Rows from block 12 of the audio encoder of a small audio captioner, named by matrix and row number. Rows with one number belong to one channel. Each number is 50 + 10 x the weight over its row's rms, rounded and kept within 0 to 99. All counts start at 0.
After each channel's rows are labels from the 100 clips, of 14976, where the channel reaches its highest value: "band" is the frequency band that holds the peak. Only what is clearly more common there than usual is listed. The data: notes from a synthesiser with random patches. In brackets: how many of the 100, against the usual share in percent.
# conv1: bottleneck pointwise conv (encoder.blocks.14.conv1.weight, 128x160x1x1), inputs 0-159
# conv2: growth 3x3 conv (encoder.blocks.14.conv2.weight, 32x128x3x3, transposed, each kernel summed), outputs 0-31

conv1.96:60 58 57 43 61 51 52 36 56 55 43 38 58 58 55 40 40 49 61 57 44 57 39 47 71 61 45 48 65 44 52 61 35 36 33 52 46 73 48 64 46 58 44 48 49 44 54 40 50 54 46 47 41 33 62 37 48 56 48 42 43 65 60 62 75 51 59 40 56 45 61 42 51 29 62 32 50 47 45 69 48 59 61 50 76 59 76 49 39 55 40 55 50 48 64 52 70 63 54 48 43 64 46 41 54 51 55 62 63 70 56 51 66 60 53 43 45 41 55 39 77 44 56 55 53 41 53 53 61 43 58 52 52 31 49 57 59 44 55 49 49 56 39 42 45 60 60 65 64 57 51 46 46 36 41 43 61 61 49 64
conv2.96:63 53 59 44 66 36 64 70 43 53 49 46 52 33 48 52 64 39 55 55 38 55 55 29 61 56 38 53 40 48 43 45
band: 4000 to 8000 Hz (58 vs 25); 0 to 250 Hz (37 vs 12.5)

conv1.66:32 45 26 50 54 43 54 50 68 52 49 37 53 55 62 48 44 61 59 46 31 54 49 51 49 64 63 50 59 40 67 43 49 43 70 33 48 50 64 57 37 40 60 46 46 50 59 46 64 57 51 39 47 40 35 49 58 43 48 30 53 51 28 49 46 51 40 40 47 79 56 75 45 45 69 52 56 49 43 51 50 51 45 67 52 60 47 46 56 66 53 68 56 50 52 46 59 44 60 58 64 51 51 62 59 21 48 43 46 46 54 53 44 40 68 47 36 61 59 54 52 40 51 70 45 49 43 61 51 47 54 52 56 47 35 35 52 59 50 49 38 64 48 44 38 45 56 46 63 55 30 42 56 68 49 32 38 45 55 39
conv2.66:40 44 44 46 56 54 68 57 42 58 52 38 55 25 48 56 38 70 43 32 41 53 59 49 52 62 36 50 47 52 58 61
band: 0 to 250 Hz (99 vs 12.5)

conv1.98:56 53 63 56 50 69 36 49 50 38 46 43 58 47 58 27 40 60 51 41 58 44 57 50 44 53 48 58 50 54 38 44 49 58 39 71 40 74 44 57 48 61 52 49 53 42 32 60 46 41 38 58 46 68 54 56 58 54 36 55 34 63 44 54 52 42 56 55 40 43 57 48 41 44 36 38 59 54 43 48 63 73 60 49 49 43 65 62 57 53 53 61 39 44 44 47 75 59 47 51 45 48 40 51 56 55 34 57 37 61 43 59 71 46 46 48 53 22 55 55 95 57 38 42 66 47 43 44 46 57 59 49 47 56 64 43 57 43 59 49 47 51 35 52 60 50 55 47 40 45 48 63 42 61 56 51 43 48 51 69
conv2.98:36 52 48 32 45 55 37 36 56 37 59 44 49 62 53 46 17 47 46 50 52 32 55 49 44 45 65 48 52 52 49 55
band: 4000 to 8000 Hz (52 vs 25)

conv1.35:40 57 49 60 39 56 42 52 50 39 52 46 65 46 49 55 45 50 48 39 61 35 46 52 44 53 56 51 38 52 59 46 55 53 50 69 40 72 31 67 60 66 58 45 59 44 42 63 49 39 30 58 46 48 57 55 55 53 52 43 47 60 56 43 54 60 42 53 54 39 39 42 39 48 44 39 42 31 44 44 51 72 60 40 51 42 68 31 49 52 52 47 47 52 48 56 68 50 62 56 51 43 43 47 60 37 41 48 39 86 51 51 77 38 46 46 38 45 49 54 83 61 57 38 43 50 32 30 39 57 61 46 56 46 66 43 56 54 48 36 53 65 55 55 58 44 54 46 41 54 53 52 46 55 48 51 44 40 63 75
conv2.35:53 49 31 32 41 55 53 56 54 47 61 45 75 56 48 48 20 51 54 47 63 50 51 53 43 48 59 47 43 49 51 62
band: 4000 to 8000 Hz (84 vs 25)

conv1.23:36 58 46 64 31 55 44 55 57 38 52 41 58 53 46 65 48 67 43 48 32 47 48 51 45 52 47 51 37 51 42 45 65 65 46 55 53 60 29 60 67 66 56 42 60 47 39 53 41 43 41 51 59 54 72 56 52 54 52 47 50 61 68 32 61 54 41 52 62 23 44 40 55 57 43 51 48 52 55 58 43 64 71 41 58 41 73 51 50 65 48 52 47 43 56 58 45 49 53 57 48 57 45 55 46 49 41 62 31 73 49 58 71 39 39 51 39 35 57 52 57 50 67 40 47 53 27 26 29 67 54 49 49 60 47 68 60 47 60 43 59 51 47 63 56 55 54 59 40 52 56 46 46 48 64 61 62 44 52 58
conv2.23:51 36 65 35 45 58 41 46 55 59 49 54 75 72 53 45 37 34 37 57 56 54 51 45 46 56 61 56 53 62 55 49
band: 4000 to 8000 Hz (84 vs 25)

conv1.59:51 65 40 67 39 58 40 52 47 44 55 43 53 53 22 60 40 56 47 37 55 34 45 37 32 36 52 43 44 51 58 27 61 73 46 51 49 50 42 49 49 68 57 39 45 41 49 52 57 34 42 55 32 53 69 47 52 50 54 47 48 62 59 47 57 52 29 58 61 36 30 45 54 57 50 45 48 32 58 46 55 52 68 52 50 44 50 62 60 58 49 46 51 44 52 61 39 52 64 45 44 56 46 54 59 29 48 39 43 52 53 39 63 43 40 61 45 43 44 61 61 64 44 36 59 48 39 51 43 68 76 41 45 54 55 68 60 52 67 51 66 47 42 53 53 42 58 69 30 52 47 61 30 51 58 47 64 38 53 41
conv2.59:61 40 48 50 34 57 30 41 55 54 57 39 73 70 53 38 49 35 51 54 62 39 53 50 46 43 56 52 45 63 55 52
band: 2000 to 4000 Hz (51 vs 25)

conv1.83:42 56 53 45 59 48 48 48 64 47 41 43 67 46 62 48 52 50 50 51 57 58 41 51 49 64 46 51 39 43 51 50 54 51 39 53 41 81 47 66 55 54 50 50 45 50 31 50 57 51 36 44 53 49 63 58 56 48 58 47 43 73 54 39 59 52 51 38 50 44 55 43 52 49 20 50 49 58 45 57 61 68 68 47 61 56 71 41 49 62 40 65 40 45 40 49 68 54 50 43 45 61 53 49 58 40 41 53 36 99 45 44 71 31 50 52 50 41 58 55 75 55 59 55 54 53 40 40 34 53 55 44 61 49 55 50 59 40 53 42 44 56 54 53 57 57 55 47 42 55 68 47 59 39 48 43 54 61 49 71
conv2.83:29 55 46 56 54 43 48 41 40 55 61 60 41 52 51 45 21 49 34 48 44 59 51 53 53 63 51 30 36 46 49 60
band: 4000 to 8000 Hz (77 vs 25)

conv1.62:46 59 60 43 45 55 45 62 55 53 39 39 65 43 53 49 41 53 29 46 55 64 49 56 49 63 48 48 46 47 46 53 46 41 39 73 41 78 49 75 61 60 40 45 44 51 47 50 40 45 34 46 48 48 63 59 62 51 49 48 44 66 63 37 49 50 58 57 48 40 59 36 47 51 40 45 48 32 55 50 61 54 71 65 51 56 78 50 42 43 43 67 36 52 44 60 57 51 53 49 44 50 41 45 47 51 41 53 27 84 36 45 59 38 39 54 61 44 50 47 62 54 59 38 50 47 35 40 40 52 53 39 46 48 49 38 63 48 47 44 50 59 40 60 55 58 61 59 54 53 64 49 41 27 57 59 53 33 46 74
conv2.62:66 66 36 41 35 53 52 39 38 51 62 54 49 47 51 76 33 62 39 51 55 55 50 61 62 60 54 48 41 47 50 51
band: 4000 to 8000 Hz (60 vs 25)

conv1.99:34 62 43 56 48 45 44 55 67 52 51 45 36 49 65 43 57 56 32 52 50 46 36 41 59 46 46 33 62 39 48 25 45 57 51 44 47 50 41 48 65 60 31 48 36 42 47 41 41 40 43 16 40 58 57 58 48 52 60 39 48 56 37 65 39 51 32 51 52 36 44 39 46 35 63 36 60 62 60 42 50 49 58 51 75 55 52 54 49 53 41 52 45 37 51 49 50 41 54 46 54 67 53 56 58 34 29 47 53 38 55 44 46 42 41 55 57 43 57 47 49 44 45 56 30 58 38 47 51 62 59 32 47 46 46 53 50 48 61 42 67 36 42 27 61 53 65 49 23 50 51 64 44 35 43 50 51 63 60 41
conv2.99:45 36 65 49 56 54 35 41 45 55 46 48 64 57 51 44 63 37 28 48 64 55 50 41 51 65 62 30 52 53 49 39
band: 500 to 1000 Hz (33 vs 12.5)

conv1.18:37 52 56 59 51 58 42 48 59 50 44 35 61 44 52 43 40 46 54 42 45 43 55 36 41 62 54 49 41 54 43 43 56 61 43 61 47 72 42 52 46 65 47 50 41 37 44 58 56 37 42 63 53 45 57 45 52 53 45 60 45 67 59 40 66 54 24 56 52 36 50 43 39 45 27 49 45 57 61 49 52 79 66 35 56 42 79 35 55 55 45 49 38 58 47 55 73 57 40 52 48 51 48 41 56 34 50 59 44 85 43 55 75 34 46 48 48 39 55 53 80 40 53 47 45 52 44 41 43 55 56 53 60 47 50 65 55 53 58 40 51 53 39 55 55 53 61 48 39 55 55 56 53 44 57 50 61 55 53 70
conv2.18:41 40 65 41 63 60 35 34 46 39 56 38 68 50 63 45 39 38 45 60 44 46 50 54 41 65 66 53 45 43 54 54
band: 4000 to 8000 Hz (72 vs 25)

conv1.34:29 39 33 46 54 42 30 53 63 45 57 47 52 43 63 44 50 56 27 26 26 56 51 49 60 57 50 40 64 44 50 33 57 57 58 22 48 36 40 41 37 44 41 47 56 42 51 41 51 55 49 50 53 54 38 44 37 29 51 44 52 39 30 51 29 51 27 46 57 44 34 67 47 50 60 46 51 58 46 53 40 46 47 67 47 52 53 42 52 44 51 41 60 59 57 45 51 51 59 64 48 54 60 53 36 40 56 61 52 46 46 41 54 45 30 45 45 41 33 60 47 30 53 73 36 51 29 47 67 49 45 51 53 54 44 46 36 53 42 41 46 43 60 38 56 47 62 41 40 51 35 44 52 56 38 36 47 60 60 44
conv2.34:52 44 49 46 55 58 61 72 42 54 40 28 57 39 56 50 62 59 23 39 48 62 52 52 50 65 50 53 48 50 60 53
band: 250 to 500 Hz (32 vs 12.5)

conv1.80:62 39 64 44 37 44 59 42 45 50 50 51 45 41 49 79 48 53 48 32 55 42 56 34 54 56 49 63 36 43 38 57 50 45 46 39 55 42 26 59 61 49 60 59 63 55 41 41 48 47 48 56 58 55 67 43 41 40 33 61 53 47 34 43 49 50 48 61 48 46 47 61 45 54 40 46 45 39 79 60 35 53 41 47 49 40 44 40 54 46 71 58 44 31 41 52 28 59 54 45 71 43 58 61 50 59 54 45 51 57 50 61 48 49 40 51 48 61 40 46 30 55 49 49 64 43 57 54 51 31 46 35 52 59 53 71 47 33 36 46 45 40 46 58 55 48 25 47 37 34 52 37 54 45 20 59 56 46 49 45
conv2.80:48 58 38 49 58 53 17 43 44 40 40 52 52 59 50 35 55 36 54 48 46 52 59 47 38 50 57 41 73 53 45 59
band: 250 to 500 Hz (45 vs 12.5)

conv1.108:56 36 42 36 50 50 68 65 29 47 38 52 48 47 39 53 49 44 50 47 55 59 48 50 52 47 36 60 46 48 42 49 33 35 35 23 47 63 56 57 53 45 53 68 71 60 47 62 61 48 45 56 79 55 40 52 49 53 36 69 57 45 40 32 53 55 61 49 50 41 52 50 44 44 29 59 56 61 49 59 51 65 32 62 35 51 50 53 54 61 66 53 34 51 41 44 61 57 51 54 47 45 58 53 39 51 51 60 35 51 45 74 47 41 45 42 39 41 40 46 54 63 52 56 65 40 51 40 38 30 35 74 62 54 59 59 46 56 73 48 42 47 50 55 58 56 41 42 41 30 55 52 61 47 45 53 55 62 45 53
conv2.108:60 34 25 52 50 54 39 43 67 51 54 54 52 65 49 42 49 50 59 51 62 38 49 58 51 48 40 37 69 67 53 54
band: 1000 to 2000 Hz (34 vs 12.5)

conv1.89:65 48 62 35 44 52 53 52 45 38 43 56 22 68 44 59 47 44 69 60 60 44 53 39 53 21 49 58 57 58 47 51 52 50 45 55 63 33 35 32 55 54 60 53 52 51 65 36 45 54 62 47 47 59 54 52 19 66 48 57 44 56 39 57 56 62 60 53 46 36 55 43 69 41 57 46 48 42 38 57 38 37 39 29 37 33 35 43 57 53 60 46 57 45 41 53 39 50 52 56 33 65 51 45 52 62 55 52 59 30 62 60 48 35 49 54 59 37 40 62 53 66 45 52 40 42 48 46 50 43 58 40 40 57 71 45 46 40 34 48 60 37 45 44 35 37 42 45 43 34 52 58 54 52 41 53 50 47 45 46
conv2.89:53 44 41 27 39 43 35 38 44 47 37 34 57 65 48 45 40 41 32 57 44 61 52 43 39 55 56 48 57 58 41 43
band: 250 to 500 Hz (46 vs 12.5)

conv1.27:57 41 43 47 45 53 68 39 38 45 40 63 36 54 35 56 44 50 56 54 56 40 45 44 55 48 60 42 44 58 36 45 51 57 40 40 72 23 43 42 59 36 66 55 55 47 55 41 60 51 55 62 47 60 54 52 19 76 39 48 60 59 42 56 56 68 61 48 59 36 58 40 62 46 59 53 54 45 57 44 22 32 36 45 54 45 44 42 58 58 61 30 51 49 33 49 28 46 43 58 43 45 49 51 59 63 67 43 55 29 44 53 55 46 58 44 55 50 44 65 56 57 55 42 47 41 61 49 44 58 47 44 27 51 61 61 47 49 49 45 44 31 54 40 44 56 30 51 50 28 56 51 57 53 50 54 44 48 45 51
conv2.27:59 46 47 39 29 50 34 57 59 59 42 61 56 51 43 35 36 52 54 49 59 44 52 39 26 41 53 59 48 63 44 37
band: 500 to 1000 Hz (36 vs 12.5); 250 to 500 Hz (35 vs 12.5)

conv1.124:37 48 60 42 52 39 50 58 59 49 49 47 52 57 61 29 34 48 51 39 41 55 46 24 38 50 70 69 49 56 67 30 51 63 60 36 34 46 55 45 27 69 52 57 55 47 41 58 57 40 49 47 57 54 24 46 48 51 43 52 41 46 42 63 44 43 43 39 38 60 55 68 58 55 42 59 45 57 37 54 40 69 39 49 66 39 46 47 57 45 71 56 54 58 48 40 66 44 53 46 47 55 53 54 59 32 50 55 50 49 62 57 51 49 52 52 42 34 46 47 73 33 46 60 44 55 53 47 44 49 58 62 71 54 56 60 42 48 45 47 41 53 46 49 56 53 49 49 37 41 43 53 62 73 46 44 45 78 67 47
conv2.124:28 48 47 62 57 59 73 57 46 44 47 39 44 42 60 52 44 53 58 31 51 44 59 49 47 58 46 31 65 46 62 48
band: 500 to 1000 Hz (40 vs 12.5)

conv1.68:46 56 31 64 51 56 41 68 49 44 55 44 59 47 56 51 40 59 41 49 51 31 45 49 33 55 63 33 53 54 65 32 70 79 64 33 51 43 53 52 36 65 49 20 49 46 57 52 56 34 43 57 27 57 53 51 46 47 34 56 47 59 41 56 57 57 47 58 69 52 44 67 48 51 68 59 51 43 67 57 46 54 58 54 55 52 60 49 51 42 42 51 74 53 43 48 55 58 56 55 48 54 57 45 43 35 65 32 56 59 44 33 64 39 50 47 45 50 48 48 49 58 40 46 56 51 37 46 32 55 49 49 60 51 50 44 49 50 49 35 67 46 52 43 50 43 50 52 40 47 52 66 62 57 54 50 46 29 80 41
conv2.68:40 37 35 38 39 56 48 57 43 49 42 40 59 23 54 40 35 51 49 51 37 46 52 52 45 66 61 36 44 56 57 50
band: 250 to 500 Hz (38 vs 12.5)

conv1.39:48 50 69 49 40 39 53 49 51 41 41 48 42 53 63 39 44 55 54 46 42 65 45 51 47 51 48 54 44 53 35 40 36 43 34 63 39 55 49 53 57 62 50 43 58 56 32 48 32 41 41 46 45 54 58 45 49 42 51 32 60 33 47 42 41 42 59 54 52 31 47 23 52 32 31 39 58 12 35 53 43 48 53 62 45 43 56 60 46 49 61 50 35 58 53 44 46 47 58 43 54 49 46 54 46 55 43 58 36 46 45 47 70 41 33 51 46 35 62 53 59 53 53 10 53 43 54 31 34 56 48 55 29 51 58 37 53 42 55 42 55 48 45 57 58 39 64 45 45 45 49 46 51 41 51 49 54 42 40 70
conv2.39:56 63 52 29 45 54 59 29 55 47 51 51 48 66 49 65 48 48 29 50 49 52 55 45 43 41 59 72 42 55 57 38
band: 250 to 500 Hz (30 vs 12.5)

conv1.58:52 49 61 47 38 31 47 36 49 25 52 50 44 51 56 24 52 65 49 50 37 66 51 57 30 55 27 45 49 51 46 39 51 56 45 51 29 54 39 51 59 74 54 47 50 43 40 43 51 37 24 62 48 48 58 51 45 44 49 52 47 53 55 46 61 54 45 50 47 39 44 34 50 43 49 51 53 45 52 52 47 59 57 53 84 25 55 55 43 48 37 50 42 47 53 53 56 63 45 58 50 75 55 39 53 41 48 67 55 49 39 55 55 34 34 40 47 29 67 43 65 56 51 41 42 47 53 43 48 43 52 46 45 35 45 54 43 29 48 23 51 53 40 49 43 55 52 53 35 41 57 35 50 51 42 54 65 55 43 60
conv2.58:57 47 75 45 68 50 54 42 42 46 44 59 60 55 52 32 59 40 45 52 41 52 61 46 47 43 50 49 53 65 61 26
band: 250 to 500 Hz (39 vs 12.5)

conv1.24:49 59 69 37 40 37 54 59 53 56 46 46 44 52 44 55 47 40 39 43 46 63 34 30 39 52 39 46 40 43 49 62 63 46 39 63 48 60 43 68 73 50 40 52 53 47 44 54 38 39 45 50 55 40 68 56 37 42 46 38 59 55 61 46 41 54 44 44 42 27 47 28 43 46 29 43 57 46 37 58 58 50 64 57 50 39 56 47 44 45 45 60 41 35 46 65 33 39 55 44 54 36 44 44 37 50 37 67 34 56 32 51 64 37 51 58 61 49 51 53 50 54 59 25 48 50 39 36 40 59 52 37 28 44 35 43 55 47 58 58 55 57 48 50 51 55 67 52 46 51 48 41 25 40 50 53 56 45 48 71
conv2.24:66 48 52 44 48 59 57 28 55 69 55 62 58 69 45 66 53 49 32 56 66 54 48 59 57 59 53 49 55 55 40 51
band: 250 to 500 Hz (39 vs 12.5)

conv1.123:49 48 68 50 48 65 44 58 42 45 41 43 50 50 54 55 39 46 48 47 57 61 50 34 50 41 50 63 48 47 48 63 48 58 41 74 48 89 39 68 53 61 50 58 59 51 36 46 48 45 40 59 53 53 65 44 56 37 42 57 40 62 55 57 46 56 55 53 58 50 51 43 35 40 30 44 41 31 51 61 60 53 64 44 42 38 71 52 50 58 51 71 44 40 44 60 49 53 44 52 54 41 44 50 46 49 48 52 24 66 51 61 68 33 32 53 56 44 45 55 55 47 51 33 50 41 32 42 34 55 51 46 37 47 43 41 57 45 42 57 46 30 47 56 57 53 59 55 49 52 61 65 33 52 60 59 59 30 57 72
conv2.123:62 66 43 31 44 56 44 29 44 46 46 32 61 68 46 62 39 49 53 48 60 57 41 60 51 52 64 41 56 50 41 50
band: 250 to 500 Hz (34 vs 12.5)

conv1.11:44 61 30 56 48 45 37 61 48 60 59 59 48 52 52 68 43 59 57 40 49 56 52 55 55 48 64 43 62 49 57 40 65 68 64 31 63 42 56 46 45 51 47 39 66 55 63 46 60 44 36 37 49 51 51 47 43 50 35 44 74 53 42 60 46 38 35 59 50 63 36 59 46 49 75 41 54 46 52 33 44 38 54 54 58 49 47 55 42 53 49 57 74 43 31 39 46 50 57 61 49 54 50 56 43 30 47 51 61 49 46 42 54 36 64 44 40 66 35 47 45 52 58 46 39 40 66 69 36 59 41 54 48 60 41 46 39 58 54 61 68 24 56 48 52 53 56 61 57 51 51 72 53 66 54 46 39 38 69 43
conv2.11:58 56 31 41 38 59 48 60 38 42 45 35 64 43 51 54 48 46 51 42 44 56 50 62 54 70 55 45 34 63 64 64
band: 1000 to 2000 Hz (32 vs 12.5)

conv1.14:28 54 44 66 35 56 63 44 40 45 48 55 59 38 41 61 62 63 39 61 34 51 59 48 33 53 49 52 51 55 64 41 58 55 56 39 60 48 47 42 38 23 52 43 52 35 54 71 70 38 38 22 56 58 47 59 56 63 63 44 63 46 48 42 44 57 31 49 44 47 64 66 53 47 60 47 57 46 56 29 32 51 43 57 31 36 52 47 41 46 60 37 50 57 53 51 54 44 43 58 45 49 50 51 58 50 40 61 43 57 45 47 41 47 42 50 30 50 44 49 30 44 66 52 59 56 51 56 41 43 42 58 52 62 42 63 51 69 35 45 45 27 73 60 49 55 43 43 47 33 38 48 42 51 53 55 56 51 50 48
conv2.14:44 31 19 37 46 57 61 53 56 54 49 34 57 43 53 49 34 52 45 53 45 38 52 53 60 58 46 51 46 64 61 56
band: 500 to 1000 Hz (31 vs 12.5)

conv1.33:36 68 41 78 28 62 52 49 60 47 51 37 56 51 62 41 47 57 33 43 43 34 46 61 31 51 55 43 44 51 64 22 62 61 57 46 37 46 46 55 43 55 48 50 45 52 47 56 48 36 36 38 50 64 44 56 64 53 53 25 53 64 41 57 52 53 34 36 44 35 42 57 41 47 52 47 54 59 46 50 39 60 65 47 63 41 49 53 51 41 37 55 59 59 47 50 65 43 60 38 41 66 50 45 63 51 34 50 41 61 38 42 48 33 52 52 35 56 61 48 65 46 46 45 52 61 45 41 41 53 58 51 67 55 47 59 47 42 55 34 59 51 46 49 55 53 57 47 25 50 32 44 49 39 55 46 43 58 80 50
conv2.33:32 38 28 48 39 50 48 56 52 54 60 54 53 36 53 48 23 50 45 52 58 48 54 51 50 71 61 40 57 53 61 49
band: 250 to 500 Hz (48 vs 12.5)

conv1.85:55 48 71 34 49 30 54 54 41 49 47 65 33 40 62 42 46 39 43 40 55 51 69 20 34 54 33 62 50 51 51 48 44 55 48 48 37 48 47 42 38 49 70 68 66 50 46 53 48 44 42 48 72 36 39 44 38 53 58 63 51 46 51 34 39 45 61 55 48 44 44 55 64 67 31 58 41 40 43 50 43 47 43 60 41 52 32 44 52 48 80 53 36 54 48 66 47 50 53 58 55 44 62 60 44 58 37 30 39 36 47 61 48 50 44 47 41 53 60 45 34 52 52 48 51 45 58 48 41 48 49 49 48 61 60 39 36 47 37 45 44 58 63 49 53 23 52 33 41 31 56 53 52 55 43 56 47 53 39 51
conv2.85:50 45 28 45 50 56 27 42 58 43 34 43 61 62 52 52 68 44 54 37 47 33 53 47 57 49 47 44 69 52 50 56
band: 0 to 250 Hz (96 vs 12.5)